Weights of a small contrastive image-text model.
Model: 7.05M parameters, 32-pixel images, encoder arch efficientnet_v2, encoder norm batchnorm, encoder activation silu.
Rows from block 9 of the image encoder of a small contrastive image-text model, named by matrix and row number. Rows with one number belong to one channel. Each number is 500 + 25 x the weight over its row's rms, rounded and kept within 0 to 999. All counts start at 0. Numbers have three digits each.
After each channel's rows are labels from the 100 images, of 14848, where the channel reaches its highest value: "strongest on" is what is common among them. Only what is clearly more common there than usual is listed. The data: seven-segment displays showing three digits.
# convs0: expand pointwise conv (encoder.blocks.9.convs.0.weight, 288x72x1x1), inputs 0-71
# convs1: depthwise 5x5 conv, stride 2 (encoder.blocks.9.convs.1.weight, 288x1x5x5, trained with AdamW), a 5x5 kernel
# convs2: project pointwise conv (encoder.blocks.9.convs.2.weight, 104x288x1x1, transposed), outputs 0-103

convs0.15:500500500500500500500500500500500530543500517500500500500500500500500500552500500434538500500423500475566500500533500500500500500500583500500500500478500500552500500500519437500500500500468500433500500511538500500500
convs1.15:487510461489503537510474489515546532456475515531488472513512538492462494516
convs2.15:500500546500500500500500500497444396500500467526500500500500500500500500571500500500500450500500500500500521571459500457500500459500583500500500500467500500500445532500500500500500500489500522500500500500528500500468525466500500474497500500463461434500500500500537500500500500500501441500500500500500500500500500
strongest on: the digit 6; second digit: 6; first digit: 0

convs0.165:538500455556500525500500500500551500517500500500463524432554500535500500500519500556500500532472500500500500462500475500500500500500478500518534524454500500500464453477500450500500500500500500500500500478459500536545
convs1.165:504510551540540488509523496549489516538511521504509520532519468522524514507
convs2.165:500500500524548484500500475486516486539538484500500500500500500465481500527485520500500500461427590500481469438556451529500500447510515500500500511492500481487500537500510500474469500500504543500500500480500476500500500508541475513470510531478468490478500500544523502500500467510500500460547517539537479521500493
strongest on: the digit 1; second digit: 1; third digit: 1; first digit: 1

convs0.8:500531515500526500500500500500451500500500510524500500500540500500500435520500500500482500500500500441500500500472500500500500500500500500500442581444532500500500562489500449526500505496500500500446543500500500500557
convs1.8:527522545528487508510548553494529506508477536534510505476519523523497493505
convs2.8:500500500449500500450444500500494500436500532500522500537500500500500500500500500500500500500500500496500554500500473473500500500532530500500512500465471500500500499500500500538490503500500482500500500570530555446536500500500531531500500500500451466430500500528500500500500500500451500500500542500500568472500425
strongest on: the digit 6; second digit: 6; first digit: 6

convs0.139:500500500527500500596500446500500500500500500500519549522500510506500500500500444500533500500500439429496500500500563500539500500500525500443526534500500500500494464500472500528500500500500500500500500500500459500500
convs1.139:476510458485491453453495484512448477491530538479514507518510478521498506519
convs2.139:500500500500500500500500500500500417500500500500536500588500500540500500500500500500500469447521491582500452540500500472500500500500500500500500500500500500578500500500500500500500500500500500638500500500500500500500500500500500500500500500500500500500500500500500500578500500500500500500524500500500500500500500
strongest on: the digit 6; third digit: 6; second digit: 0

convs0.111:500500500543500500590500500539515500500500541500500500500500500555500488500500462500500500524489500500558458500501500500551500500500543500464500457500500500500500500548532578500500500505471559500500500500500500500500
convs1.111:499485486495525456470459478472451478470463489490468492473494496485467486505
convs2.111:500479500500500500515500500500500500500500529500500428542500500515500428500575500526464478500500500472500500500500471516500581500500500500500565567499500500500546500500500500500500500500500496500500469500500500465497442560500500500574500500500500500494466500539448531500463500500500500500492500500500491511500535
strongest on: decimal point; third digit: 7; second digit: 0

convs0.198:500500500505559500500535500500500550500500500500552500460524533539500500500512466500500500500500440500500447500500500500500500515500500500503567500472500500500455500500571531500500518500465500500565500500500541500460
convs1.198:529452509500502542511486512492543547511521498527537542508492488528520484496
convs2.198:475540500500500500424500522500476579500500455500500500521507546481500500500500500500489500500500500539457448500500500500500500500500581558500500500540500500541500566425500550500500500508500491500500500541507500500500500498500500500517500500517500500500500500526500500485500500500531460500538500490519547466534518
strongest on: the digit 1; the digit 7; second digit: 1; first digit: 7

convs0.107:500500500500535519500500500500500507500554500523500500497551500552466510448510493500500596444466491544514500500540500500511500500500500500510500500504500500500456506500581487531468500500500500500540500500474500500500
convs1.107:494468487484511500511480495497534504534536499506499555564489486478520533519
convs2.107:500500572500500534500483500492500500500500500500500500401500500500570523500525500475500463500500425500518500500434500500500496500500500500500500500500517500500460500534500511498438500500500500500449500500500464500500505500500500500500500500500500500489500478500500500500500500500545513471500583500500433486435509
strongest on: decimal point; the digit 9; second digit: 9; second digit: 5

convs0.187:500500500500500500407500500500500500500500500442486567500550500500500500500500500500500500500500500500500500443500500500461500500500500500500471500500500500500500500500439500500500477550606500500451500500500500500500
convs1.187:508510492541501452484472458483473494479486483498489484488476445478462476495
convs2.187:500500500495500500500528500500500566548500500450545500515523492500500500500526500500500579500488500500500500567500500500500457500500500500500470500500433500535541500500500500502500500500513500481500500475544516500500500500447500500500534500569500500439500500569500441545523500458471474500500500500500500500500476
strongest on: the digit 6; second digit: 6; first digit: 6; third digit: 3

convs0.222:500500444500500500500500500500500500534464467500500486500500545500500500536500468563500500470500500500529500422500472500500500500458500500500500500460462500500500440569500500487486500435537500500500500453500500500490
convs1.222:498496529515501482503546519460479514539474473512526512469484470515506458539
convs2.222:500500500500500500500500437500500520500500471500500489500500460500500611500500434417500500500500576500500500456500500500500500500500500500500500500446522558500500530500500500500500500500500500500500500507500460500450500500500482481500500500500500500500500500597500500500500500500500500500500500568516500494500500
strongest on: the digit 1; decimal point; second digit: 1

convs0.181:500538500481500500438500547500500551523500500551449421500500500475538500500500500500520500424506500500500500472500492536475487500400500500500462500500500500500500500500500500500500500500500500500500500500500500500500
convs1.181:500490471463493503463457439459494447488475495499502480498510511494489513509
convs2.181:500545453500500500500500500500500500500500500500500500500500500500500547401426500500500500554500500500500500513500500500500500500500500519500500500500503503500536568500500500500500550500542500500500502500500500485574500559500500500500500500500500500513500500426500500491500500500500500500476471500444601500500500
strongest on: the digit 1; second digit: 3; first digit: 1; third digit: 5

convs0.54:500469500500572554500492500500566500472536500576535500500500500542500536500500500566500551471500500527471500500500500500500525500500547530500529500500454522500466500500500500516500500500510513500519529500500500500500
convs1.54:482483493506456530486511469514491495510496506468492501556510495497546560506
convs2.54:500508533500500500500490500500500512463500550509500462500500500500588514500500500471500500500500500500544502415463461500500500500500500500451500500500542500481500463516500500447443500500500430500479500485541442500500500500500500504500420522476504500500528500500500500479490500500500500469500500528500500436500500
strongest on: decimal point; the digit 6; third digit: 6